{"image_size": 32, "embed_dim": 256, "encoder_isotropic": true, "encoder_mlp_ratio": 4, "encoder_layers": 14, "encoder_kernel_size": 7, "text_encoder_width": 256, "text_encoder_norm": "layernorm", "text_encoder_fused_qkv": false, "text_encoder_parallel_block": false, "text_encoder_shared_expert": false, "steps": 7200, "final_lr_fraction": 0.05}
Rows from block 9 of the image encoder of a small contrastive image-text model, named by matrix and row number. Rows with one number belong to one neuron. Each number is 128 + 24 x the weight over its row's rms, rounded and kept within 0 to 255. All counts start at 0.
After each neuron's rows are labels from the 100 images, of 14976, where the neuron reaches its highest value: "strongest on" is what is common among them; "peak on" is the class under the peak. Only what is clearly more common there than usual is listed. The data: small renderings of single solids in any pose.
# fc1: MLP up (encoder.blocks.9.mlp.fc1.weight, 768x192), inputs 0-95
# fc2: MLP down (encoder.blocks.9.mlp.fc2.weight, 192x768, transposed), outputs 0-95

fc1.354 [135 158 128 104 105 144 126 138 112  99 119  88 156 123 123 151 148  80 124 121  98 152 138 101 152 133 143 120 163 152 160 115 106 130 157 132 152 128 144 102 103 143 106 166 102 168 109 148 165 168 124 116 131 109 146 110 136  95 153 106 121 138 101 109 182 141 126 162 132  97 159 147 124 109 134 128 134 115  82 166  72 135 123 108 177 101 154 194 133 102 114 129 110 123 120 175]
fc2.354 [168 120 109  93 144 157 150 176 149 121 151 178 132 150 107 154 121 139 124 108  83 139 135 156  88 113 121 123 119  93 185 153 114 108 115 133 116 129 135 178 128 101 100 120 109 112 139 120 101 155 103 126 176 135  81 118 116 127 139 142 112 131 161 166 122  88 140  79 170 142 162 118 115  94 152  85 150 131 138  99 134 148 129 116 151 111 172  80 129 119 139 115 111 145 110 129]
strongest on: star block
peak on: solid

fc1.134 [137 153 140 157 163 132 106  69 108 135 139 123 151 164  98 156 141 103 112 122 113 116 146 126 128  93 110 112 117 189 132 101  99  68 163 137 144 140 140 122 131  99 109 152 128 126 132 123 123 131 109 130  86 129 116 130 128 134 168  81 102 102 119 108 127 138 197 125 100 128 131 116  99 129 176 122 130 144 156 161 114 130 117 125 143 127 136 113  69 102 144  81 117  99 132  92]
fc2.134 [129 118 144 136 161 132 100 150 166 143 129 101 134 155 124 115 148 134 109 107 150 125 129 191 149  96 123 112 141  88 115 113 129 118 127 138 198 111 133 127 143 140 186 146  73 159 150 132 141 150 179 127 121 149 138 144 119 147 165 119 116 161 140 103 168 114 135 114 100 114 152 104 103 144 137 126 174 144 102 112 177 154 108 148 107 120 154 147 139 153 116 149 121 146 126 131]
strongest on: cog
peak on: solid

fc1.676 [118 109 119 125 108 152 109 130 144 113 156 118 156 155 111 100 113 111 114 125 113 138 148 143 116 115 115  97 149 137 139 120 110  97 107 127 166 124 128 116 136 134 128 126 106 116 117  82 116 126 113 108  96 148 165 114 186 153 131  89  99 145 123  86 111 114 141 125 112  83 137 117 119 114  91 158 133 102 153 187 133 157 115 124 125  95 110 168 100 132 145 168 144 148 142 131]
fc2.676 [168 146 125 104 106 125 157 154  80 105 141 109 131 156 121 119 117  91 139 140 134 132  93 188  85  67 129 143 157  97 131 123 113 116 139 143 138 136 126 164 112 155 137 117  90 121 160 101 109 133 100  93 174 114 112 118 174 121 150 139 164 132 102 117 105  65 103 125 133 110 194 116 115 140 131 130 142 141  83 109 133 175 126 107 146 107 128 156 109 127 124 123 141 158 138 137]
strongest on: jack; star block
peak on: solid

fc1.722 [ 79 127  92  91 112 137 131 140 148 135 130 137  97 153 105 130 119 106 107  88 129 153 142 108 156 135 121 122 127 118 122 125 119 137 144 128 123 132 184 134  95 136 165 131  88 156 120 135 139 130  98 115 141 156 158 126 155 134 103 148 157  93 149 140 111 148 119 141 150 102 138 150  98 133 147 130 158 102 166  87  72  93 139 152 178 103 116 167  85 114 130 123 131 117 116 162]
fc2.722 [185 137 137 165 163 134 119 156 139 103 136 119  79 144  92 139 162 147  94 131 129 107 132 133 121 143 159 131 142 110 123 166 171 122 127 128 139 135 140 115 142 136 146 103 110 113 173 137 128 104 116 121 116 152 121  91 126 106 165 107  53 121 140 141 129 180 117 106 147 103 136 142 145 127  86  96 156 123 136 134 148 119 148  88 109  82 135 101 173  73 134 131  93 172 102 113]
strongest on: purple
peak on: solid

fc1.622 [114 136 142 139  81 120 129 150  97 112 144 126 138 140 169 141  57  92 110 135 113 117 163 118 131 110 134 108  89 159 161 116  86 102 136 102 166 123  92 128 115 151  90  76 135 106 125 121 138 123 126  70 102 124 108 115 115 139 117 138  99 112 118 108 122 114 142 157 145 105 144 132  84 110 144 112  96 103 126 192 109 113 115 147 134 133 105 151  94  85 102 135 131  98 127 115]
fc2.622 [162 122 113  79 122 138 132 160 126 110 148 136 108 123 133 144 123 134 162 134  81 121 158 144 112 107 170 141 149 137 132 105 125 148 115 152 166 101 139 182 119 119 161 152 156 107 146  99 122 134 115 146 182 151  71 106 139 120 103 161 120 122 100 123 147  67  85 146 138 132 156 114  94  91 139 116 137 136 118  70 144 112  93 112 154 131 173 120 157 116 148 130 177 137 127 111]
strongest on: star block; jack
peak on: solid

fc1.435 [116 130 172 120 121 130 138 144 111 123 128  93 153 135 157 134 108 125  88  88 127 148 157 125 118 133 159 171 129 115 114 116  90  91 143 113 131 149 103 111 114 113 123 128 108 124  93 146 139 145 110 177 151 137 209 152 151 126 127  81 104 113 152 160 172 124  90 143 124 131 163 111 103 123 118 112 138 104 134 148  96 202 166 147 156 108 124 185 144 138 106 134 103 105 190 151]
fc2.435 [173 152 127 129 126 138 106 170 114 111 125 191 104 106 113 177 126 119 107 112 165 138 146 111 125 156 105 146 109 104 131  98 115 109 108 119 101 105 123 172 113 104  84 115 100 118 162 125 105 131  98 112 153 109  83 138 143  86 145 162 129 172 147 141 120 137 153 144 169 115 138 109  95  80 129  69 127 137 119 108  90 170 162 152 168 128  98 114  91 145 133 105  94 136 117 105]
strongest on: star block
peak on: solid

fc1.375 [163 105 116  88 103 177  93 102 185 121 128 139 126 171 111 106 125 102 140 114 113 119 131 115 147 119 136  86 151 134 163 139 110 130 132 133 104 135 148 118 104 121 156 133 107 102 137 123 123 176 113  74 143 114 193 133 134 130 108 145 111 110 108 103 138  65 112 148 118  98  93 203 135 105 148 121 108  86 116 143 110 135  89 137 160  96 131 149  93 109 115 135 122  97 153 140]
fc2.375 [139  78 151 146 149 128 146 151 168 104 159 125 124 167 133 124 159 130 113 106 155 110 128 103 129 115 135 132 111 118 158 187 122  91  81 156 159 104 104 122 117  81 153 111 115 177 163 175 106 149 145  93 133 136 153  95 128 110 120 114 103 166 136 151 151 146 111 102 146 103 132 113 121 124 132 133 136 118 114 141 130 128  94 152 135  97 149  81 145 177 135 142 107 117 138 141]
strongest on: cog
peak on: solid

fc1.763 [151  80  84 100 152 134 117  88 118 157 155 131 114 159 100 131 116 108 118 140 115 191 146  66 162 114  97 145 105 182 110 114 130 167 116 148 107 122 144 126 121 107 119 140 123 103 112 105 126 183  92  85 110 153 139 176 167 140 103 126 140 121 135 105 147  87  96  87 127 137 159 160 132 109 116 126 125 130 123 152 125 155 125 179 140 140 163 131 123  96  70 170 135 150 132 101]
fc2.763 [144 111 135 122 142 118 115  92 123 122 107 123 147  99 121 106 127 127  53 147 136 123 106 141 175 162 167 112 157  79 126 162 142 140 149 112 124 140 120  91 133 147 122 162 129 174 136 115 124 108 159 137 113 143 136 154  85 127 145 112 101 140  71 112 141 105 148 102 104 133 122 124 134 129 167 177 101 155  98 138 158 156 113  74 122 173  98 175 108 155 173 144 117 145 118 123]
strongest on: yellow
peak on: solid

fc1.386 [109 131 116 126 152 103  75 132 102 128 115 113 129 150 106 108 120 154 116 159 146 154 123 126 123 125 137 116 105 113 117 143 115 122 161 150 102 146 130 104 146 123 106 119 155 124 148  98  80 133 102 127 177 171 101 193 139 140 133 124 129  57 129 120 154 120 130 109 102 137 130 103 130 114 122 128 121  92 185 143 103 152 149 171 121 124 130 142 111  95 107 130 129 153 157  96]
fc2.386 [ 90 140 120 130 118 139 138 144 174 146  67  81 153 137 131 152  82  76 108 121 131  98 116 142 128  99 147  93 138 134 154 122 118 114 157 136 117 141 148 112 181 126 124 118 106 130 129 121 149 121 154  92 138 137 101 116 151 145 157 103 167 148 138 134  84 130 154 130 115 103 131  84  75 133 116 149 162 139 121 109 130 153 159 118 145  97  73 140 174 116 130 100 141 110  91 118]
strongest on: red; star block
peak on: solid

fc1.44 [143 128 133 118  99 142 108 127 128 151 134 145  92 106 109 159 115 120 143 123 137  60 159 134 113 115  94 137  97 133  92 136 112 125 157 143 138 126 131  90 158 119  97  93  95 139 128  96 101 107 110 163 137 124 126  94 120 128 116 102 123 139 184 131 137  71 163 135 158 163 120 160 127 129  75 145 107 132 112 110 127 160 137 153 139 127 176 106 140 118 120 137 111 152 141 113]
fc2.44 [161 110 121 152 107 183 163 175 144 131 111 106 119 134 129 102 181 145 162  94 137 162 164 149 142 114 107 148 169 147 155  96 128 138 155 118 139  64 134 118 139 117 145 117  89  91 142 123 118 103 133  92 101 121 153  91 146 129 159  74  96 153 146 129 165 153 149 170 108 176 132  99 144 141 109 110 120 146 129 101 140 148  94 112 145 136 115  87 130 110 135 144 134 123  99 129]
strongest on: black
peak on: solid

fc1.750 [107 148 132 138 162 102 112 112 105 146  99 112 104 109  82 110 136 138 130 106 107 183 145 125 151 122  73 137 136 116 124 112 157 120 116 111 147 131 126 139 136  69 110 139 143 114 110 160 124 167 112 132  96 118 144 153 163 148 145  94 151 139 148 139 139 110 144 112 155 111 165 131 101 172 127 160 156 117 169 115 125 145 122 116 129 113 116 128 124 135 114 104 111 128  79 122]
fc2.750 [133 156 107 120 118 146 119 133 155 114 115 155 172 126 126 137 166 123 150 131 168 150 171 102 163 151 108  96 136 112 133 159 110  94 111 118 115 141 124 119 102  80 142 142 105 118 134 149 162 160  99 144 119 135  95 181 104 152 138 161 139 102 125 155 116  86 164 139 163 111 119 139 162 148 135 135 131 165 123  91 114 111 156 146 122 174 131 110 135 129  98 168 170 110 122 154]
strongest on: purple
peak on: solid

fc1.745 [134 120 125 153 124  87 119 135 142 160 132 131 107 144 145 106  84 117 102 111 128 130 168 115  77 145 121 136 138 139 140 146  72 139 134  96 126 139 101 123 122 134  98 112 132 154 127 116 154 138 127  91 137 115 126 122 120 147 117 113 138 137 125 116 189 144  96 150 134 149 145 106 107 121  91 155 122  74 161 118 143 139 108  99 161 158 159 168 142 108  74 143 118 160 153 137]
fc2.745 [147 124 133 145 141 160 137 134 108 121 119  79 129 101 110 117 114 117 152 169 129 174 103 153 123 129 139 141 137 110 146  97 102 125 152 133 143 151 118 171 140 116 158 162  90 132 108 106 135 148 120 155 124 128 167 118 133 120 183 135 144 141 110  83 167  99  91 111 164 142 167 153 134 142 125 123  90 147 111 127 112 110  97 118 134 154  98 163 124 149 150 132  91 147 107 124]
strongest on: jack
peak on: solid

fc1.595 [129 142  92 129 138 156 107 122  75 161 112 127 148 113 136  97 143 146  98 125 103 143 128  52 142 113  83 145 159 151 121 135 110  83 143 156 139 112 129  89 134 176 123 120 116 125 127 134 113 160 150 140 131 156 133 133 145 150 106 124 101 132 138 137 130 146 117 126 139 157 133 144 121  98 124 126 128 134 182 151 141 141 148 140 197 121 128 201 128 122  87 157 129 144  64 124]
fc2.595 [152 147 140 135 130 111 142 121 152 134 113  80 121 134 101 123 142 103 111 180 160 108 130 161 167 113 120 121 120  89 144 168 135 120  96 160 120 123 131 130 151 121 107 135 114 145 132 163 143 140 171 169 137 158 112 115 141 122 148  95  71 118  81 129  95 178 120 108 116  97  87 157 149 150 132 162 142 165  90 139 109 140 131  78 117 141  86 113 122 111 140  87  85 130  87 195]
strongest on: yellow
peak on: solid

fc1.336 [140 142 109 109  96 153 109  91 143 121 133  75 111 123 137 141 110 137 144 103 138 167 164 113 170 127 132 122 136 170 119 151 131 124 148  66 152 152 146 115 166 146 122 139 149 118  90  88 168 169 103 146  85 131 146 157 150 145  99 126 111 106 123  95 158 137 121 173 143 108 154 138 137 106 133 122 114 124 150 118  94 151  93 136 114 112 153 158  94 112 127 136 108 125 111 128]
fc2.336 [154 133 144  68 126 144 145 144 128 112 110 110 143 130  72 120 108 140 114 148  95 140 114 145  98 141 140 141 153 131 128  99 102 132 128 129 129 130 122 178 130 119 114 151 122 119 145 134  95 141 127 148 123 145 112  76 155 128 134 165 137 132 131 118 152 104  79 152 168 128 163 127 117 103 120 123  99 156  94  94 116 130 115 107 169 131 139 136 135  93 142 106 100 120  95  99]
strongest on: star block
peak on: solid

fc1.762 [139 153  76 100  87 112 119  85 123 133 120 139 140  94 138 138 131 137 132  96 171 132 183 128 124 153  95 122 169 116 153 135 133 163 135 142 108  82 184  51  80 111 109 129 128 105 118 123 104 114 105 137 145 122 137 174 126  96 166 103 105 113 152 156 131 159 129 138 164 132 132 123 149 134 133 118 139 158  98 134 104 143 114 146 140 124 159 182 113 127 166 154 141 104 130 130]
fc2.762 [133 168 137 136 147 164 129 126 161 118 116 127 136 137  98 143 144  98 142 114 106  91 151 114 131 139 133 124 149 145 112 183 145 173 146 102 123  80 122 141 128 127 116 120 143 114 109 132 113  98 119 121 161 154 146 101 130 135 118  98 149 101 136 154 116 166 117 146 142 109 100 131 141 121 162 126 107 128 164  99 104 143  94 108 159 102 146  82 141 132  67 144 137 156 102 167]
strongest on: black
peak on: solid

fc1.603 [109 126  91  51 105 180  84 157 136 120  88 146 126 139 107 130 132 132 127 121 105 122 132 133 118 109 107 118 108 127  78  96  75 135 107 135 112 157 132  63 111 145 119 143 139 135 124 128 154 121 119 135 164 130 142 128 116 106 119 105 121 150 120 100 148 106 120 153 155 131 101  95 126 140 155 101 163  97 135 146 119 125  90 167 122  84 130 142 119  93 106 119 119 131 155 183]
fc2.603 [114 116 138 127  97 143 114 177 138 156 151 143 124 147  65 159 132 134 117 108 158 121 148 145  94 139 144 118 128 139 169 116 133 158 119 156 128 107 115 162 149 146  79  67 119 109 141 149 122 125 107  88 168 143  88  98 158 131 142 120 152 135 138 165 115 100 101 104 139 112 129 101 133 115 128  97 129 145 131 125  77  82 142 143 148  62 118 127 141 109 118 135 112 154 126 121]
strongest on: star block; twisted bar
peak on: solid

fc1.431 [ 78 117 116 153 129 133 121 138 136 197 129 142 115 114 160 111 160 130 125  98 141 188 107 130 129  82 114 114 133 147 151  86  85 122  93 122 133 112 104 120 131 155 156 136 117 148 121 128  82 131 108 150 114 153 120 159 157 111 127 155 136 108 130 120 142 109 150  89 155 137 132 112 118 148 136 153 155 141 123 146 106 131  97  90 176 105 151 172 111 138 106 132 116 144 149 152]
fc2.431 [100 177 184 130  75 110 119 135 143 106 123 119 173 104  73 116 105  83 132 154 123 164 134 134 117 160 166 158 113 164 156 104 128 135 138 131 122 132 103 157  89 137  97 160 152 123 103 146 124  99  97 147 110 152 131 146 120 145 119 125 122 105 125 129 120  80  68 158 162 141 155 157 113  92 127 131 110 144 171 119  75 117 117 181 126 157 116 146 129 134 142 102 120  68 153 109]
strongest on: cone; twisted bar
peak on: solid

fc1.755 [137 112  94 112 146 127 142 107 104 125 124 146 167 160 153 133 111 133  93 133  77 170 130  84 139 127 141 150 141 127 136  99 151 145 151 157 146 157 165 108 158  70 112 109 122 158 165 136  97 104  90 135 133 158 115 121  98 151 115 101 148 102 115 148 153 122 123 100 124 135 150 123 100  77 142 108 168 132 158 113 157 158  95 134 108  85 102 162 143 114 103 143 153 115 129 123]
fc2.755 [116  83 155 145 175 148 115 115 173 118 167 131 110 140 151  95 160 159 123 150 131 161 112 105 125  99 104 137 148 113 142 147  96  89 121  88 168 122 121  87 130  78 161 109 110 159 120 133 156 152 186 122 142 139 163  96 108 136 132 171 167 164 145 127 116 157 127 120  96 138 124 133  92 138 104 150 114 106 123 142 169 152  97 139 134 109 103 137 147 159 125 147 111 120 121 149]
strongest on: metallic; sphere
peak on: solid

fc1.345 [148 112 111 170 153 118 122 106 153 126 121  99  94 153 142 115 129 119 119 142 126 144 111  84  99 130 139 167 154 137 103 123 138 106 177 151 107 108 139 116 151 160 124 122 132  98 114 129 116 152 130 131 104 142 139 146 107  94 138 124 150 130 110  99 124 115 137 106 162 129 142 154  82 115 120 137 183  97 159 157 124 138 107 139 150  86 128 110 151  94 124 131 160 141 108  98]
fc2.345 [120  98 163  84  93 125 137 101 152 131 152 142 128 148 139 122 122 153 101 102 166 136 147  96 116 148 128 130 125  94 130 145  86  95 121  94  88 102 112 138 104 106 125 109 135 158 155 100 113 137 178 111 138 153 149 106  97 154 105  92 135 140 115 138  70  81 142 175 126 154 137 127 102 125 163 150 123 156 114 143 109 160 118 112 143  88  89 152 141 173 118 122 126 139 128 129]
strongest on: egg
peak on: solid

fc1.311 [106 166 136 129 145  77 102  90 138 150 119  76 150 101 119  72 154 123 105 123 104 138 123 117  79  84  83 109 173 133 116 132 116 189 125 133 128 132  96 100 139 116 134 117 164 129 136 120 115 100 160 158 106 156  96 105 134 156 133 125 121  78 130 146 137 135 154 141 160 134 139 128 134 114 113  99 140 127 166  99 127 151 112 132 128  96 135  88 123 120 109 100 126 125 147 135]
fc2.311 [103 128 104 130 139  89 162 120 132 140 139 152 143 140 114 109 136 152 139 144 112 200 157 101 116 163 113 142 163 129 151 126  88  90  96  98 133 123 115 111 115 107 134 116  78 124 149 155 114 130 103 161 152 156 146 114 114  94 114 175 138 118 146 126 124 122 129 150 144 130  69 112 181 161 106 100 105 145 121 104 144 156 114 129 154 119 150 142 139 110  94 129 132 117 123 130]
strongest on: black
peak on: solid

fc1.531 [112 148  98 141  99 156 108 130 107 171 116 143 138 155 144 125 124 134  92 108 127 184 115 136 160 107 140 142 129  92 171  88  93 133 140 161  95  88 167  97 121  99 129 105 140 125 142 109 100 121 147 152 136 131 134 109 126 111 111 166 109  85 145 125 167 102 115 178 176 156  97 124  98 132 117 138 153 124 151 104 119 138 102 122 103 128 104 136  94 106  64 124 115 112 119 102]
fc2.531 [100 178 129 159  72 118 145 114 167 138 132 119 174 134  95 139 138 130 110 140 128 147 117 117 151 105 149 114 169 187 171 122 129 144 127 107 132 122 126 126 111 130 188  87 115 135 104 144 127 102 157 121 107 140 162 126 104 147 168 113 152 126 153 140  98 104 128 151 157 133 105 174 145 140 144 113 133 131 166 150  88 119  96 155 127  79 113 162 164 104 106 123 150 110 132 172]
strongest on: cone; twisted bar
peak on: solid

fc1.96 [103 161 127 132 103 145 100 125 139 121 102 142 107 114  79 134 116 125 126 112 137 182 154 124 108 129 105 133 187 140 131 124 107 142 156 129 148 120 163 115 174  98 126 117 146 155  96 128 136 111 153  85 119 119 124 152 152 112  77 132 152 142 105 127 146 154 159 139 185 119 131  73 116 117 107 124 122  92 123 109 105 142 122 129 160  88 114 148 117 142 114 138  77 142  82 133]
fc2.96 [126 165 142 146  86 169 121  95 129  98 115 105 139 104  82 115 112 153 145 164 112 171 154 118 143 121  83 177 174 154 156 116 101 129 130 139 160 139 116 151 139 104 141 105 138 105  90 120 109 130 116 128 114 119 147 116 122 148 144 106 115  79 148  83 141 107 114 149 149 150 116 171 134 133 114 121 127 108 157 122 100 129  78 148 140 127 119 112 154  84  89 120 138 147 120 139]
strongest on: metallic
peak on: solid

fc1.88 [134 132 113 133 103 119 144  76 151  83 114 138 149 110 102 116 148 115 110 113 114 168 134  90 151  99 117 128 167 115 129 148 140 127 146 144 127 119 113  99 129 134 127 146  88 121 142  92 145 122 146 105 127 138 139 135 143 133 119 121 104 117 138 143 126 113 132  99 153 108 156 118 125 117 151 112 115 133 156 109  91 136 127  71 125 101 137 155 115 157  98 142 155 140 208 109]
fc2.88 [146 132 149 138 141 151 108 173  92 138 133  90 114 133 133  99 156 147 122  85 107 100 172 107 113 158 115 139 133 138 142 190 102 161 110 155 111  96 152 111 176 141 163 106  80 113 107 171 152  81 154  91 140 154 120 124 133  88 133 128  97 140 137 129 114 147 117 129 106 140  81 117 117  93 129 100  78 134 136 135 111 104  78 111 149  98 122 111 142 159 130 142 127 131  82 118]
strongest on: red
peak on: solid

fc1.225 [108 104 124  86 148 148 121  78 159 108 109 117 151 122 148 113 153 149 107  99 138 199 144 130 127  98 103 132 138 113 154 112 126 126  96 116 135 121 164  84 110  73 111 113 142 144 153 112 147 142 131 118 108 171 112 120 124 128 136 121 124  70 134 143 167 136 126  75 108 133 131 132 126 109 154 150 110 128 182 157 162 103 115 150 136  92 134 127 122  73 111 148 108 127 122 127]
fc2.225 [143 111 100  94 149 134 113 129 157 112 118 113 114  84 153  96 143 153 126  86 133 144 112 135 114 137 149 164 146 114 103 150 150 118 100  88 138 145 129 147 130  99 175 179 110 136 100 147 120 103 142 141 131 134 151  78  96  83 136 156 158 149 153 128 130 143 130  95 130 123 142  74 167 101 131 131 150 147 105  68 159 149  93 107 151 133 113 110 115 103 132 146  95 134 127  91]
strongest on: jack
peak on: solid

fc1.308 [150 136 103 152  91 132 113 139 151 108 132 109 120 140  94 115 144 116 125 116 100 172 144 133 155 153 151  83 127 118 132  82 133  83 180 134 109  84 114 106  92 156 102 116  67 134 124  87  97 140 130 135 149 150 137 148 137 107 102 123 159 121 136 126 148 114 154  94 146 109 112 117 125 124 118 146 188  93 144  97 121 106 160 146 137 125 136 101 113 157 102 127 172 117 142 121]
fc2.308 [133 178 170 138 105 126 128 148 117 120 143 120 136 115  98 122 125 111 157 150  96 138 137  83 131 141 118 139 143 211 133 117 156 101 115 127 118 139  83 133 107 138 143 102 134 112 115  74 153  92 178 116 100 133 166 156 163 124  97 134 106 102 174 138  78 155 160 143 121 170 123 196 167 134 132 112 118 161 115 117  63  81 121 147 137 105  94 153 140 127 125 130 139  97 140 130]
strongest on: cone
peak on: solid

fc1.329 [140 107 118 158 101 144 155 152 132 109 127 137 132 168 132 130 149 171 142 132  96 127 145 133 115 121 126 101 126  91 112 124 115  92 146 111  80 131 139 156 170 124 119 140 169 137 109 108 150 162 157 129 132 149 125 103 129 110 118 153 115 108 111 124  94 101 103 159 150 139 119  85 103 131  89 161 146 148 117 147 118 175  82 122 135 131  90 162 120  99 109 122 122  97 101 148]
fc2.329 [127 105 141 107 149 135 121 126 110 143 160 124 122 130 126  74 130 121 137 137 104 127  90 181 125 106 133  88 120  85 122 106 105 116 132 149 164 108 133 132 117 147 136 125  94 125 157 141 120  93 102 119 134 127 110  98 122  93 128 123 140 137  78 127 139  66 128 114 132 112 179  83  96 122 107 136 129 146 163 111 144 152 145 121  99 133 166 108  94 114 173 119 134 128 125 113]
strongest on: jack
peak on: solid

fc1.486 [120 149  97 154 119 180 124 138 114 116 110 148 144 128 168 161 149 112 109 105  73 136  96  88  94 109 126 131 119 166 148 123 145 115 119 100 115 134 114 137 103 153 111 121 166 159  72 160 154 147 111 118 135 170 108 125 157 116 129 117 131  83 153 109 124 101 106 122 112 121 135  90 126 134 131 114 139  78 136 202 111 175 126 161 116 134 136 142 161 131 106 125 135 121  79 128]
fc2.486 [116  66 113 109 171 192 129 143 155 146 141 108 149 150 133 131 132 130 131 129 144 123 111 154 119 102 165 110 121 131 104 105 146 136 116 160 154 114 139 145 131 106 110 137 112 132 159 105 137 117 123 106 157 170 146 100 136 105 137 146  85 129 130  99 119  98 111 104 110 132 174  99  90  96 157 134 136 103 111  96 122 195 117 124 123 100 144 137 111 135 116 123 110 155 150 119]
strongest on: jack; star block
peak on: solid

fc1.190 [111 159 106 101 134 150 135  90 104  86  96 127 133 145 126 138 102 132  94 115 121 159  93 134 146 114 126  67 102 153 121 138 104 114 106 115 107 171 108 119  98 148 161 136 102 134 158 103 125 130  97 134 106 122 133 146 125  85 134 151 127 116 117 133 122 100 109 116 147 150 151 132 133 125 160 133 171 128 139 158 123 128 101 158 138 139 134 169 118 102 118 143 124 138 158 115]
fc2.190 [ 96 137 106 139 118 139 100 145 171 117 157 154 119 161 119 168 162 199 142 136 150 123 159 138 126 158 161 172  73 150 122 135 138 151  88 135 150 133 108 156 132 125 186 103 159  89 145 140 108 108 116  91 111 158 139 115 115 147 126 114 119 162 160 163 151 134 156 124 115 136 130 103 172 130  73 144 106 128 145 150 128 172 109 125 132  92 154 128 143 127 129 136 175 135 152 144]
strongest on: cog; star block
peak on: solid

fc1.249 [118 144 108  70 127 159 169  94 160 110 154 133 136 138 131 151 121 133 129  71 130 175 167 123 140 141 116  70 131  79 149 128  37  97 128 165 170 134 174 129 162  92 137 113 142 136 141 129 132 116 110 105  99 119  86 161 149 146 126 115 154 110 105 137 147 128 144 105 144 146 125 156 118 127 127 136 137 146 156 130 129 145 138 110 124  82 138  95 114 144 119 147 125 160 132  92]
fc2.249 [147  88 106 112 162 140 132 182 132  65 149 127 133 107 134 109 149 149 158 151 122 116  97 182 126 118 155 140 131  93 141 124 121 118 145 119 198  97 158 141 129 112 120 153 163 131 129 127 134  82 121 129 163 135 122 123 117  98 141 159 127 153 110  92 147 104 147  96 131 116 165 104 131 128 119 132 163  97 121  95 125 180 130 148 125 153 181 125  95 110 169 126 110 135 132 107]
strongest on: jack; cog
peak on: solid

fc1.292 [126 141 152 103  68 137 162 160 130 119 129 112 119 124 120 163 126 123 150 172 137 136 142 113 124 126  85 116 161 134 120  89  59 136 144 128 131 154 154  93 167 122 119 135 125 111 138 116 157 133  83  86 135 107 147 145 144 110  99 142 159 149 136 157 127  86 137  95 183 133 120 104 116 120 100 137 172 173  92 135  78 122 104 163 152  99 102 140 130 112 118 156 114 122 107  99]
fc2.292 [113 191 120 157 123 135 112 150 112 133 109 110 149 148 114 119 153 135  96 149 123 162 124 114 112 128 137 179 171 158 135 123 105 113 126 104 161 107 132 132 111 109 134  94 133 132  91 129 146  87  90 173  96  94 143 130 147  71 147 108 123 114 157 148 124 167 114 154 146 145  81 136 126 118 124  80 109 104 145 118 112 101 141 107 153  87 143 125 164 126  79 145 126 148 112 184]
strongest on: metallic; capsule
peak on: solid